config.yaml
arch: "mlp_mixer"
model: "masked spectrogram model"
dataset: "phrases spoken by 400 fixed synthetic voices"
train_examples: 39062
n_mels: 64
hop_length: 160
input: "log_mel"
win_length: 400
method: "simmim"
mask_ratio: 0.75
loss: "l1"
norm: "rmsnorm"
norm_position: "pre"
activation: "swiglu"
mlp_ratio: 2
parallel_block: false
inner_norm: false
patch_size: [8, 8]
conv_stem: false
layers: 8
width: 256
init: "lecun_normal"
residual_init: "scaled_by_depth"
optimizer: "soap"
beta2: 0.99
lr: 0.0017
beta1: 0.95
shampoo_beta: 0.99
eps: 1e-08
precondition_frequency: 20
max_precond_dim: 1536
one_sided: false
adamw_lr_other_params: 0.0011
grad_clip: 0.5
l1_shrink: 0.01
steps: 15100
batch_size: 128
epochs: 49.5
lr_schedule: "cosine"
final_lr_fraction: 0.01
warmup_steps: 450
weight_decay: 0.05
adamw_weight_decay_other_params: 0.01
Rows from block 4 of a small masked spectrogram model, named by matrix and row number. Rows with one number belong to one neuron. Each number is 128 + 24 x the weight over its row's rms, rounded and kept within 0 to 255. All counts start at 0. Numbers have three digits each.
After each neuron's rows are labels from the 100 clips, of 14976, where the neuron reaches its largest size: "strongest on" is what is common among them. Only what is clearly more common there than usual is listed. The data: phrases spoken by 400 fixed synthetic voices.
# gate: MLP gate (model.blocks.4.mlp.gate.weight, 512x256), inputs 128-255
# fc1: MLP up (model.blocks.4.mlp.fc1.weight, 512x256), inputs 128-255
# fc2: MLP down (model.blocks.4.mlp.fc2.weight, 256x512, transposed), outputs 128-255

gate.44:077131129186119117128100132121154129126131129092119127133219154151126100104115128213146128116081123164135126130161128131126128137104154127074141158112150146178136119122123127136119138112129128141127084126138143133062127168168127121136133113136149112126129127133119126130117131126179073177151122130154131138119127142141128120255127158127128101117139130128125118130140111117131122065114
fc1.44:128147130080130123127079114152155126128114117128130092128115174101129143130102093143124111128095133181142156145220079127072109141125146128103099128127126156144120128122136124131133152156124121138184130094125130129104112126145110128122130129172147122128135088124129150129126098127126124140131085128144130127126127127148140163128161139153103068100122162127128128104127134111129128128112
fc2.44:146098109082128126109128131124169142142130115133118107121038163124155126095129128098127131128109130131161154159206076095132161128129123126151094101104126119150104087079150111144133101121088084130152124121118157121120125103128114108153139136139118140136152110117136139114088128171125130129127059125107100098126130107150123112130170133136115142095129128116139128087123147154126086172102
strongest on: reverberation

gate.338:129127154114132182182136129137133105107120128128141169053139173113150150133102125104146119165131128127144134130113174109151139140114146095115111158129185133143139128094126131090092164122125157170178128160146157136135128108119115176129165133126123135152132132128123121115130114128142120110119117162142136124119151110129114131141118137128134071126092130129110117178110103134147124162136
fc1.338:131093127096128127130130142128132088110125140124169147114164136045122142144127120098107189095129125098148167151102127154132134111128152128125102144168186148180162127125131137135111128116128149128138138126153162119091132144112107126123120142136132148207136155145106062133113117138156091137106131128110106114157127142139092134179128139127126121113110137132087107161053128117122196136159
fc2.338:138125119091127126118130100176098110130120080115136157103115122137093138107121106114202126180124148152136117133130175097122137130138134119127135153142137104123087115128122154116123134126145130171142086167133165157124137100173127152147219141128151129175092059122114145128129151126148148109133133143158108163087166127115128142109065123150131128129077088129151133119150117142112133150134
strongest on: /ʃ/; /p/; reverberation; /ʊ/

gate.255:118130128085135128082041142154141126125122127139120128048113112100128127137173150104122137135152129145162123121131131086105227176147127149181132113147130071080128104128128128119161128130096129136090145146152136128124133128127120128138129130111136127147118127160132128126077140128122188090120124148126132138122146088118127131129174131139129125132128137129074112117144128124137163175128
fc1.255:227138127177128109106125156119081137129122129127125164140109141167128119126131099130226082136101094127131117070120148121132114130119144112166134125151115144083118126130161128133124127128128143145102112166127145125126099125128135121128128137109119153122138123128080072126129129094135141071146113114120146137126128130107128127107064126129096113130101123155166221128140095125148112124163
fc2.255:065134096124130115169069182130131152147123129132165113111124136108131127120123136130102134126127114126131127128093128132136129127124127109139113129133091122114153128113145128126113128128136129112139128134123124131166142121114153151192128129140159183120132129131134089152086146128080138132102138119128153126120117129092162162061128129147096105145141111095146102103175133125118114130110
strongest on: reverberation; mains hum; fast speaker

gate.509:112128126102118129128089139143129134126090069100120149088121128129158134127129164102192131129151118127134114120143100137113130128139195153105133100148124106136169119123125179105055141114156151128138148156127126146115094107174128126115133153115124141121120137103156096090134146088112127093110130114133086158116124128064126144125111134134171122115092206155088133140128120167151128128127
fc1.509:141124116106125129147102117131138132123075086084128143127145126118143127130117130118130161111182128130125093169113128137129102128202159130107144104156118144199152118117127159105083131082214130126117128120116137138127063114133128100099128133139106117126135137133128104114139104169134172077124127109120115144106099122126152156128116116137183134085119166146160155129145127153119117144115
fc2.509:116128097087090059128098106122123125204089081074085148104131124115140125127136128124174119116150114148139128144138147131129146101147130141112157129108139096130146107113135128094104122128145136132135159105084127147119078098129116125101132121122146146140124153109138128095135141108128127072133172089128071215090132136089124151063128172130133114124083127135152115121130124130140120117134
strongest on: /ʃ/; /p/; /ʊ/; text has "push"

gate.51:115134129134129128099120125111134122114135052128119118137171079127126132127126133128127078130113152130169067091197154143159129142137114139128124148092141102128124089132136103137122135131125122120157109117120070144132108115157091140139135068112127136096133128137113158121113090129151127130104171119128129108129082140131165199134109144198224111128129141127161128105149163151090136126115
fc1.51:159145138116162131129143128114120086113128147108144132128140131132071088129122121108136143160194118091101167095116139120117131128146144118149135091166126133127134146111130108110097121140144136127040139123123132128108140125110171191136142148079185119128122133129133101149129221126128119160133148143139106182133127135139131132127138106073129125151131090123117145125128128108132088161133
fc2.51:124128140118152142108103134149116108127129174113166124124121142126075136130165147109131164147127101100049197126129125141139124114179128141156092113127075123130115124135131126054087131124137130147096127130113129143094114135128136163152098147139123108128135111122129126138133135152119120128128087121129111177174140146107151131123128138102133111108126127128104093109112032085165132121144
strongest on: low voice

gate.149:125110093129139131128131096127129134085129131166128117140129125159127129157126127160127180116139098111123144086129115071137114139137159122141136163115152136127162124110131139128130148166109160135125150138140124132088148151118161142114100057146091173126136138129136138106111121136128141143128135152136126179067142148156126181127100116114149122121116132119128128128130129128120124082172
fc1.149:128132125207091134139127130130130100111131177093086126109201119097128111122114159119081134125078145125151147149129106081166122140124124109128128091162133129124117128145101136134062135128129135132125123136115064135127097150120187150149178109128070153127138133123133131133139178118105106063203128131127140132126094124086130145129124122132131127122128100147157156141124128185132141170089
fc2.149:129147114170102096142131128147125137111138147143128107146124110123127128093128129134098133147144080136110083159132098124133128138129132110100136128105117130154150129120139143140120129074197193115117126088127166143125108092035115109130129144129115125130145129109125119196112159108123126087112154137189150164144203123141118121128112120210130147122178150063144115132157127129123124128119
strongest on: /eɪ/

gate.496:063129125125132087111117145137141130127115170125172134128122131138119126132125046108100128174186124123121114098137130083126126142127128150145127158153131128138163117137136145146119099118112134113141153125140123128125133129130127189132126154140154094108141129104155152123151182159130142125130094106121179121055148136088130128141137062196097160111129092124128102136126211116152132113156
fc1.496:095128150111138119124143128145154119116117129105187139136094169189123074144178129127126132137128143098084170103160154145108152129144115128147125092118138157172127123175169153150112073168051160131135139120153110127120130106166130142135109125131141128120146134121143133123128153130136180112133071102127125131070136161119130114125142115132141131071066112115140120090076138097111128127156
fc2.496:127109127106167173138130140123143089091036130133167184128125128151101139113120113117195135116129121091127127108146148127153129135110132099129161128122143128129167132125136128134068102094096093154155178129085133133128103098134152127121113147118132131125122096127156137125128126054126118130129142125136132128119145131106126139098183098133104133063101127135117131147138128122084078132104
strongest on: /f/; /ɔ/

gate.159:128128097098140148131096126131128133122138122144129176127131124124128117138128129127103119134124089129138158130119125124138129123130128161133048115127131129180155032153128095128105129141135127182130166130089128106166125132186127137128111128127152128128016129123128129138115125111127155101070140126137128140129120128194109128120069136126115111133123128173134128125143131174104134136143
fc1.159:058206080177153141126107084146114117128073140119129133136155126143130075127115130166108128125122106127164139139127148115155140122128145110126132116121128148145126182158122042127070139133157124126129145110126157128149154091210171140108125123147141123134138138157131113148124134121148128120150141142134124165123132137108116127191128119133127142133130162117144128129136112158092133099115
fc2.159:133166118118132125130128135123133132127128119179130126127138138163133111134132149130111177096087074145134121130126121182098146086100131136132065126167093127110130034126132121146126137109126151139098133167128087106139132168209133109114114154139155117144071133103147128124129158120126134126103140148129117119144106131137133132054090114114109074127121146117128128124163153149169161111114
strongest on: child-like voice

gate.296:117128141121128132151132147127086128127130141130136094148135115117155134112120149132102145103105133109124153136124125109130180140101128117129144099118116157150132127159108129158165140128107150090134163142130111084149083136087132131076138122128111100141125124115054098145151168131123126118122120093131115129129164119124108142149165192142137125125127111070154154131114110170146124121086
fc1.296:129116152129127128154133156128103123173097154122126139124139117133149136094118130144151165105133129139114168117115125128134115149152119152127118066079123140170129159126091127170131126145125145115139146130144148100118101111129137140114176108101115098127125122140119054146125139159128118129111128124127108140113139117133112133147181170133133122116126126158114129102127112146181128107118
fc2.296:107126110130157155149123124128094123131186138128123090137166042072119134094127160117094133101123158143060126130114107128155156103119135125120129121139127127127132126132079101126188154123122161124140122148097153107196155114139108127121098127104074128142157134117090111114174095132125127099141069118126111140107136123104091139143121128152155119127082212124122179135127121130082150124099
strongest on: child-like voice; wide pitch range

gate.289:183142131125137103133125110144122128113065055126137131128099144133075088089080185146124080119129123132163129125129119161097111121128111133154125114156124117123149151156130167165129141118138132132120122131106132134122182171095130119128128116134121126074104126134148129139188127122115127189130119040121119128134112205174129161130129114128121098126130138138093147125112134110087136152128
fc1.289:121116120132127115138176127073111130126078081167129094126125128113109123116138140134147114078145066134144096124115152135101105182128118117132177122121139108126114109131139102129125126121142128103122128129127135139128164102097137131113137133187141152128129130154118125158126112132123132133130103112083121138127196176119115219127139130081109128130128126122139126105107130131120155173123
fc2.289:128128138092126132117173114129131144105116102133079155132130128137127072106124111098095152137124127177132108125121130116123120124128120075151072125128088133128119113108170098160128124119118131140138089151106136128099128127138120130158154124095117134122118119098123150157129142130136123123104096201116058104118072126106133201122170104124091139117155123142127079130127113081138132119137
strongest on: child-like voice

gate.195:122133116123125141128192123113118141122129142140122106140137126131126112130091085128119057103106127145125152130128122114119161128099136109117131128129136058135195101139147133155125142089164145132177148144169086122117135141136129146124139068148144138147129134124133152128130178168137129088130126116128125143120147127075130133179104124064117121167167113141125151126144120152125097128179
fc1.195:139125137125135110124116104137172120139169139124128156094126131157128175128128125152162177128134113099127114189151121110122128137127117103122122032157128157130099135108100106135125128138076109142120118128129143147117110136128124129142144248103092128118120127129112120126094065106126126128127137129158138130133126128131056121128127110139111167130059112113099122168116118127144174161105
fc2.195:137060128137115127117128114154164159143170159114126140072134162077102173141137139191136117139124123174095138103116131129128099106148153108132121083148040106121103142137090119123101130100136107116114128127103128143081111153126123127109128137127084122091112127098126138104128122146122112130130131113142148143137135143154106131152112116131138151147109084146132129136159061114126152128106
strongest on: low voice; muffled (low-pass)

gate.186:080113087163082163100125132129123133177128135119228100089145125077081133084138128123127153104127109121127128136131132129124131120130114113056142134114089098150138118161110168118117146103084127116131126126153148160151120109102111142135104101155128146156143052170160125135150182143130151129119135056104135141129138118147108129130130141115185152129163167102130105105187156138129081121111
fc1.186:105099092168098128092128129101126144145112126137172085057134120040097155114128129128125125127132128113129113132160150158140091115127104119073129140114101130170157114136128169101101123129097111127145123124140129168133115132119111167125118125187134164152138069128128131142118154126150158131124078098129129129138135120139140141155120155113159111128132106089115102119221135143128100127120
fc2.186:129113127143057188126091143104127138133123158132154123146132096098130157137145157106127096128141130115135151133129159127133127146146111146094127098136128075093110108174118103142154160116121150153128150129140168131135082115136127130146128102141113122111097119132143149121056126139113119168125099107136146121139165138130119179079104133142165116142132135119133167152136141053162105128154
strongest on: /eɪ/

gate.332:131116137101133121120092129134108121094135130131128071115130102119129116095148123114136107114146102107139120125137130123127115146095166126119082137123166147132133093131131127130091138172124141146137104121150182135136127170124156131120105134139132075137137141127136112126127114128169071083126123128109130120140069114096150146093205132133124114123135109086114157128129119127202127071123
fc1.332:146130128095126137103129144129107150124143124121121139094125140129153121145100135133133117163112154136144099124136122183128168142127132109114196099132127144083099124119109145153138180133142136166126120142104151117115138091187096134152151113086111130126135146128134098131137128120133178173191112114121140161111195156152107141128108110128130128142117119128115081155131136112130131126107
fc2.332:130139130126118169127156101131124104119108132125123130086120111113129148106125139126122122106160127121123137108123113109125122102089149129119120129104150112118131063102128125126130105126129150159105115145138100156123129080078091113176134142128118137128130127128118158136130128121128135069146092148165113159104130105121159132130203126102195103126117136086140115096153171131163154076162
strongest on: child-like voice; reverberation

gate.138:159096127128129133125132122128067133110145100133076147112119131128121125129156123115118154113138128128145145137111128130187124149146113141164129132100190113128126171136122135130131108128089127104144127075127065106105119131077125096144088163138106103120120171120111123128135144167134130140107106190152119111114132188082112129136100133124113090123126127138124124124126102125135134168150
fc1.138:141133125137139127142123121137130142128123123221130121102122142132130123119131060127137131112089058085111117116129139132125097112131131128126133132123148155122109183107126132135125131125183099126126155121141129113156132115132121108146125154127126107121176119126124152158140125142129123160084127108122136124142127059144117128127110128129147129157129181087110120130145115131142129144112
fc2.138:071162076128119136086152125132148117127144121131104080128129143214152079134145087134196192164139127151148130093122165143138131129102139131130133108127129122121128144109110131164127123114128155122116144124165124122145086139079131107141091159105128083136152187153099129125143128136126123128125156139145178136131173149136127128165103137129120123131141171103133114109119091111170123118135
strongest on: /k/

gate.36:138131143159115131159128146119128120087150165126115133123134131085082141109133065127133099129120172113130128140133106067128130122199118127098130129127159055110118074130111113128133131172125123067120106114126133087157174103124088125137142126126129133136117131137097184108144140139132127148172105147127145128128123139127108151143118105135140137119164086122095128128124091113103110139101
fc1.36:132086148128130116090094124128112120132124147128156139129144129119140110128154029107129132122117149129165143116067149132128162099109131129110128123111112154123121142125117126121100128127079131137102085142170132126136128135110184142119147133117120130140127156123098137127104131130137141106138118117147118120134128140105092119133135141127122122103128141150161194147093143128136138149148
fc2.36:165109133119169116144101127100138105097127148129142116122128113128056128129088139072240093131144128121133132143136125086108130124127141134130144144123156073116109127153101118143130129132129135105085166139100126104119164111154115120147136147127130136127133082098113157122130143071131162103113078133091139103116152163106147128126131099124134146086138106126103139125095121167087129128139
strongest on: /ʃ/

gate.340:123118152123104099110113136136143114083128142157110131126131158124119126111126104104156138128203144120128172187124118149120112129096140128169182139138120170128109128102128166130136160144127164164147146127164115134109137139130126143128087089146129135133140166088103125135071139104105127129165109089122128119126120137130083148091149107169130127147123109091109120099105125127169127118130
fc1.340:099119128135113131127129112179106132125121176101151120135129126147096129121120137127133127171138116084132129136151145130143133130093156129132129128130125137172107119133162127134075139176057137143131132140128172124150178125154089128157125119130101132135131069120091135127117138087122122127151116105090150125132124134159109161133118120129130124094128081111121113143153166128192230128196
fc2.340:136118145129125149144101125159156135122134145167067128122125137130109127130129126133172128128073095118107058108094177126157172169122127129144114128087118188116076143128128146118098135158130128144150126141129110162124112128136141128127149130099151089125133135124090149111125123083128130102130126133133104153099132162169186126122100105127125139150123164129135084091139145137132144119125
strongest on: /ʃ/; /tʃ/

gate.24:106075122132125132142133124127127140162127128177132113128130118122126146124134149147186145188103120127148110099152130116110133113137199160114084127127137128117102155128114106130082125121101142128128133104132175110139130178098141060132122116137134094210134102128139087133156094071122134125140128140148079123146134091159128063125102132133108143127148170128123135102120116157145116130137
fc1.24:127152101171136126132130171149129130115076142186121126137128110140127125122082125127137139128104097120142118057108128109127131096137113117141114153128122088130128140097142051166121169146117128122127079102121167130128131115121116130130199149122128141128121138139141104125128109161129127167130128079121118126142135136138142099093122129130123102128161133128123127110120118122134150102098
fc2.24:099121080153124147102104128135108125107113189152122109116129074129150126130169149129144090085064117102148128114105130152134127129113129175123113114113133120127138146108139129154136130133092154149122135129126135154130143127121122105127181126137082179145103094143128159130095115129135128118128134060122069135141188146125131145124111096147136152132134133131128122131127127129139138132168
strongest on: /eɪ/

gate.243:132107117128136132134139089127123124140108141117147097106128151136100146158113107146129075167108144126140135127087075084110096131128146119128125195122126120128112107125128154146133142102094118099100130169079129130152162152113137133128182130130127127188133129164128130108129107130112078132150130124116150129130124137117125128157148151134145104145101129134159173114128148115153120140135
fc1.243:127129161102146105141144121134128159169158152127128103060132128134133124137124110125128171176127139111125148125108150114149075136121136132128079139142136102080148110129136124155171096131114120087161214120108066127196127092128150118129137099143131100117112139124114129142190092125095130103123109135085128140152172142123094096147140115123108168127068127134144109096107128124114082111128
fc2.243:203120128129110127108138136105112065129129112123128133064134127129127072142122139103143148131111136128123105130065124123093114088127174121083095133115126097087158135129126094129131128115125126076129203132152127131138128106142134126124146128117133129113137095158140169100146148114149127128131131076133130122140165063115126111168123131129116129130054127100118156107119128131076128128107
strongest on: reverberation; child-like voice

gate.22:120136139130138097127141125145126127131135128132120098137169102117139119138116129130108115105113115145137119135135132133152166074110166138189125169128122143146152174127130135121189114120121128128079152128117114131099137126182150099133146098113180163135116146095123132101079126154156156124084129109162099113179138129079139135121175133152150122121141130105133131024125094125151068143141
fc1.22:145098140132108130124139117124108126128121147111130120103119122128131135137128129125119183169112143135140134143105141122128147116116126125084146108110122120126069139136127128128104129145096144166088129133126188119126111106124054127118035110133154193126133124091131136125110107087056116143128098148128128124130138120132130158148159125129125107140118169136163138094136105124118164143125
fc2.22:107120188120132133129110168110119122116183122109128125154132132130079135127132153132119101155100127130116124067115103136129120104133101105145148122108150091116103119129118118119125132134124174124158125128143210117127130098098120129097103077132132141146119132143149133104099117113099129127150134111027114099073133141176191109109109127104085134121142066123120130179140110124150128124136
strongest on: child-like voice

gate.389:149192166104129148154109119121133188137113074153115161148154175141137128129140143128123128112128103128160069152121209178131128110133128141067103098168165128130106108157150129106127117135129130126146165132144125129106114133128106125128121116152143153099128123131118092132126054116129120082098128137119110132131104129089148104146118127191111077105133124136127132072126169175124128137130
fc1.389:150110128117128193113135135113121151121173166138129126149151130128120123128147125130127127118071080081123129189148126129120126109131124106123108129123166134161125110121124107138137117142112131124145130141110127119112127114127099130144116140128098142147130124126128137127128121156125128125159136017127148130102131072094146161128105143177132111129143133133136135124202131129117134135111
fc2.389:168138104130146130112140139132171165145134103151165126112135138131119105139132125133108149119128116117090062094129128170149122130112123115127165071159133124120088157148138132074105040127127153091127159098115127129105136129064152129095127140100100131149113140130125155122128128117088126136128119160130112104158105147134141146155152129211110160111131128151134136123131123137149120091137
strongest on: low voice

gate.323:120125150117133131143103148119126118123128113141125151128095126112121128157104140149128129126037102137131139172142101147123129184137129116119117084161171145130178212106147137134132138129152127106111082155130153108154138117131073156105124133068124143129127128126135148087106123130130159146124136110137104133139151114128126111072068150147162139127129118143122123071133182141125102123057
fc1.323:128134115133155108116153133100083097093129128149129151123118110053113123145132137156179122110104154128149216111127114137127133128112124155117121130164115133127077123084148134145165127128128117077155124127138169220130135130152119197109128123194124135127132171123121108157136159079126132101115137129108128116080102142132101207093137136128087169129141132127116111127132130140129123133128
fc2.323:093095120138126124097127128163159128132147195083111126143116108100131144132152110127110140104098107128140146130130179152113066134165101122130124138123104112131163151100122128175145119128063124135124147089117149106120120119131131117127138125144124114106125145118109128109102127108114127136129128132128122137166226117110155134130162124149133156169121102145133152128145119092172145131171
strongest on: child-like voice

gate.42:127115228132113080128136117123126083173100079075132152133131128111130107151111125103175185139121129144130106157132111129139131124162118130113134104149137127136106124128104114112128093094126117159129132092133128130119129165125125132131123125122137104147137141124146124120149108144116173101138132127141124128128129140061102129131114119118128114128127141121129138087105118129141102126144
fc1.42:112139174129146136122128127138128111127139149126110145135130156146158115148135136130108139118116134117113102126144128126093109134148133197166145108131118130157151120126134138121130150142134121096132146132141121134138123129120152226169102107124131064095124123128115100128162092098117143156128128163104140077106130130129136145156150145165152120125144129144117126128126108138131108098128
fc2.42:127132126068126113133131147129128144159119083150100130131112135122127152141165113129128144083167128150146129074145124131159127152160125108123128067119123110162147118143118119111109126092156150105128097120125123136124136105169129129126107131128151143149131146069157102167132124111120110142104135149125111131124128115168128129145129152127166161125180204155131134125114130112098106123133
strongest on: /f/

gate.352:111092080120143184118091140132078103143128094124143137091165125022128133069082128129134128140144073146134171133149133092129128129133115090118150121097097135106153136154128172137136128131077139128121176120141178137124105094132128111125088154185127126128127102187100078144111143131151184122124119122122148096070128121098142142104133132125142130131136129126128104115148128099131112116119
fc1.352:109127115122134117159092140119099084162153134112160124128173123106100147077113050135134132096140074112113154138131128123151147122140125114086153128134128172079152123139102134184088127134125157174123136107142135150096110077195138118094132138171116150139134109143136041140130124143128162121101134131075137129078089133139111122116148141127162127090132103126127142154149139135159120123124
fc2.352:127127122133137130128127128131126145133148131102132176089148127130134111174153128100126111107150140132157091133125126115157129128142123153074145125127131127152099129149140124112096156108118158107150104133132108088133129082129115129130085131115152105140151180123132130187151124128108126126125100121090127134160159151107121123062021112147138100128117164168116146139165136100163149107140
strongest on: /eɪ/; reverberation

gate.117:128111129074214127135130198178045126138135096123187140091119131088144108130125133130179144121158120126135131160156056127139125137113108113127141106135082130122103128147131099131131140134110129145135158084126209117124144165128097135126116136138134086130146121138127129096098132160121153128130145135111131126134106127192129155090128109129149129132128135093126101147155144137162128131078
fc1.117:110108127172124155131130135079123108141114127134144130120135171124128129137127105131129129121131131102103123106168107128121128124120130076143082182113121073111135132097125130129115125151120127118129155141128128169124147171123141104131166167155146127131087161130146105154093131141113171119128151129118114132108128127111119166114105132099127148114150129118081072103163103186128135121156
fc2.117:116096153147090151095148125119169127130143136120085132134132133147114149128127094154084119110127123136140128131061129129180128124130181112089127128129130147145151127092089130110123096123066122127127099130130128128126100088162169109105128092129113136085114082032134128141131121093134119134142146086133131105136120125072123137126142123116109127128099141136127126126080129085096112117173
strongest on: /eɪ/

gate.447:145129135115126099129127110178127115124103134127114128142115131123147140213127147154123092128128128097172134141127117116127127145079165130123126131120127118098168129122128128126127185133148125128128123133136093169127111128157097130141127129156118142136138093179151146144130119135094128129128147146139119114182132136122106125133152131090147091166107062123109150142136186130124132123128
fc1.447:178133127129124130115148120118139162134119149179125127169125152131134120123157176141114067119127128132165133148129132068124155135127171128158128129126127105128148176121094129122080133116154127127120126132100128138123146140122137140156125114147098150061176082130143129126131130120128085123151138087101100128158127128133129129126129121087115094128130107122216130151137083128128088127109
fc2.447:107133141125137168124125120129130079099135101116114107124144106125091125125097103100150128110143122121116123128127113097103121169147132142088145130151133127155118119130085144075145109106123166126099158062132117129128171132091149080131156112076128106110128104082091072125104123128112114155133098120128130127044116087131074129130133104143111091099156127167051122127117149123137123142130
strongest on: reverberation

gate.347:144167124123178093143138212128119127188130128134089134091111132128149109129187136160129126115113137089119120175127104128104195125158098115127148094144124147131127124137142114176144141124154168110137092118144133126063127110113160142132174126129155136121108129138131157129128127131130100113132096160140144148128132175130088142130072142119117114137125126090087151117193128139124132144157
fc1.347:143119128136145154128135128124089127124041128130124125128134124121122096128127141132131140137221133093116129121128099116082174100045128128145078087082134128133131128123141116111115128121132134123127128185079143126130135115163121128132059162098122144113189134100126133124118124151127107125125122139123133131161123112147129136147129130127127111087141127060132186169176129133128118128127
fc2.347:098127113150128132106127105126110180153140083129118112125130125128099128129088096121127120133107133129119134132119130098121077136135133172152095142128083144131123125142083114136109090125115106130103184107090112154133121134130140088103139096116117120143124095117115120124129125083133138116123126071127116147159138085130140123126117152144135130127100137138114024121099128128132157104132
strongest on: low voice

gate.113:094137102128138131163159183121100069134128131121153140127128124123131116125184114128114133121068117111155165188156130132128152140124104128128131127126151175127128128145141042128122143108129123144127135159140139182065105111128124130119187130124118127128170120182127089128133128199031075140158129114169120119108110116087128155128152111127107178129163129103078101143126126164132146150127
fc1.113:151127134114128161154129132121132125173128115129129116144134110104136125101129140124129116128115138154112128087116181127149120138128127105141129128109152164143178166110152148140162130159095063108129127179077108128166127128111127112142107130177119117143128142107109130089160133157140129123133108122084110130112127193147095131128106128122115139141094140130155096129129118131123133073115
fc2.113:138117131127106127165134134117137180192134129130125131130103131067108136108139136119115135137132148181118121095104134154190127107170127121138121128112124080134146144116122152134198130190123108106122163124131124104159154142109080141157126128143106129131128128061126151121167128136163127127128108111086123133154233164126155161080143111084152105120073133103139136124131106127113134126128
strongest on: reverberation; high voice; clipping

gate.494:100141125118104130139148113144137139133141128127112126114129146132034124133127230126128064153137120107126137131133096104128128128098141132140119068125152127146129103123122124127113107134128129128117081125107128125089125179125128128139143113125093114171167095127165140128122172130090144160130171128126133128128159127109154126128131125131123142070127152113093099127133123099131106132123
fc1.494:142141094141179105133120207128128111116086086128099128106116118108168137137146132135152130115129116107062143110068125128171142121112163134136140178123125130130086118123181125127101156128145112133141150094128116128076210153148115152183130123169088130109119129176116124128131124135124145155129110129111091128125134129127124132115132128086086164158096125161127126161127143104128119172128
fc2.494:084132090126115144156120132124134118109078131131082117163157133137166127128128113135129134136107121121116124150128153092097122130086114139159120127116125135084090140134143138130125159089118200154155124141156124083123129142135099119149126109129124104137120161209102128128123106148149157125128102137144132127145152158127147100138101094098114122131123125136128158118125111048108125151124
strongest on: /k/; fast speaker

gate.158:097138073096148150126117141081128127123165093125161123120127158099105149118145127139180109079119088117096212183134106115132134099181085118120110158131123093124154130128125171154142145145105129139128139118145115129142094128166118136127117136151123121141138129165133119143125117133158168107115141123062140102082116149127165142127131146141094144132130079152131078113179111148156094122127
fc1.158:106128064141061171089109131101155133143126111152172124103153138090094157097148142105161054103139130125108160201144138128130100129119111094125158122141130115105162139182129159206160127131114145136103098118167160144168123097129100130135067129118133106121153117138123123147123157112154143137129057126112133184122128116147148132123113157134176157114132182128112126110124079130132116120107
fc2.158:124133168148029148099150103122121102128089111127116168176126118099154118142130167088094096142126129130139145188122161130130128130088122096126165130169130088124132101170113094174130108116133162136127130131139178128144117155130127129128128147084133089126124123130125128106102130133138107191123119097120155129132101118137124133121104158096182151144135187154128143128133156074171116129125
strongest on: /eɪ/

gate.196:140134129134110154146125131136139137101195099121150126093128202171133141138122114097135126140135126144166133128123126108117128134128130128131161087132149127127157129132153098094129125126159086092132128124128132128126123041157126128126133152167100029147125143132155135136088136101126090120092142096114171143116140139115091167119157147112155111119118128126100122130130109127108146123118
fc1.196:143135130154125146224128125109144192148154131185159129131144159124128160155129100128131120091140122111157121127156128163085151122140169130131131104129127112125145157158087066144131118128114148108139117133104094119130130136144151133123082119143134129131124159132191087075123127145080129128146137129109128128114103125127123151127127153119127208092118137133109128173141131128108143133091
fc2.196:159134127113128133142125122135097115134137077136118118119077114144130119131136162127155118178166124123161131134125162118128111133111105117149110125132145123152120106090085178131135128121119111139128127149128116175131137114152098128130141127186115117115101144127142168115160131117128135093128130134143128131135111126127124133091132132168124109126122111074119128119141183128160151126133
strongest on: /k/

gate.115:129096130097135117133118128123194124039124133127162141133125139140127155130128158086127131143128153133205151129128126126128119125127173147121136138139127118174134097149051110201128128114130091111148128163128176123122118120125104160128125138128124106077154167161123093138129085121147124138124076130120132135135125131123128091122107091123151096129127121093128128114118130144127131118154
fc1.115:131138127135109131182110137130099157153158155117125080155143107127149140129151076132060134117130140123103107128141127166128138126126120128132117091084126137130115126070166136091134125195176197129102108094128124128133130137135181102109137167088106127135087130121128168128125138146099148076155156111125116123108101111136062127129130220099127128116129162133124154181135125103130083156105
fc2.115:132155130186129088101129128128166130189174135129147108056155159129160104131128142113064129068120154100045154128134111156146100143170128144122099131126128149127145097120171153107131153128127134126105128094146141128138140132114160127125124112092111098090135157148127090127134128142093115123149125132126128109123124128135106114153055126123123128058128140108135133148128161105188129129117
strongest on: /f/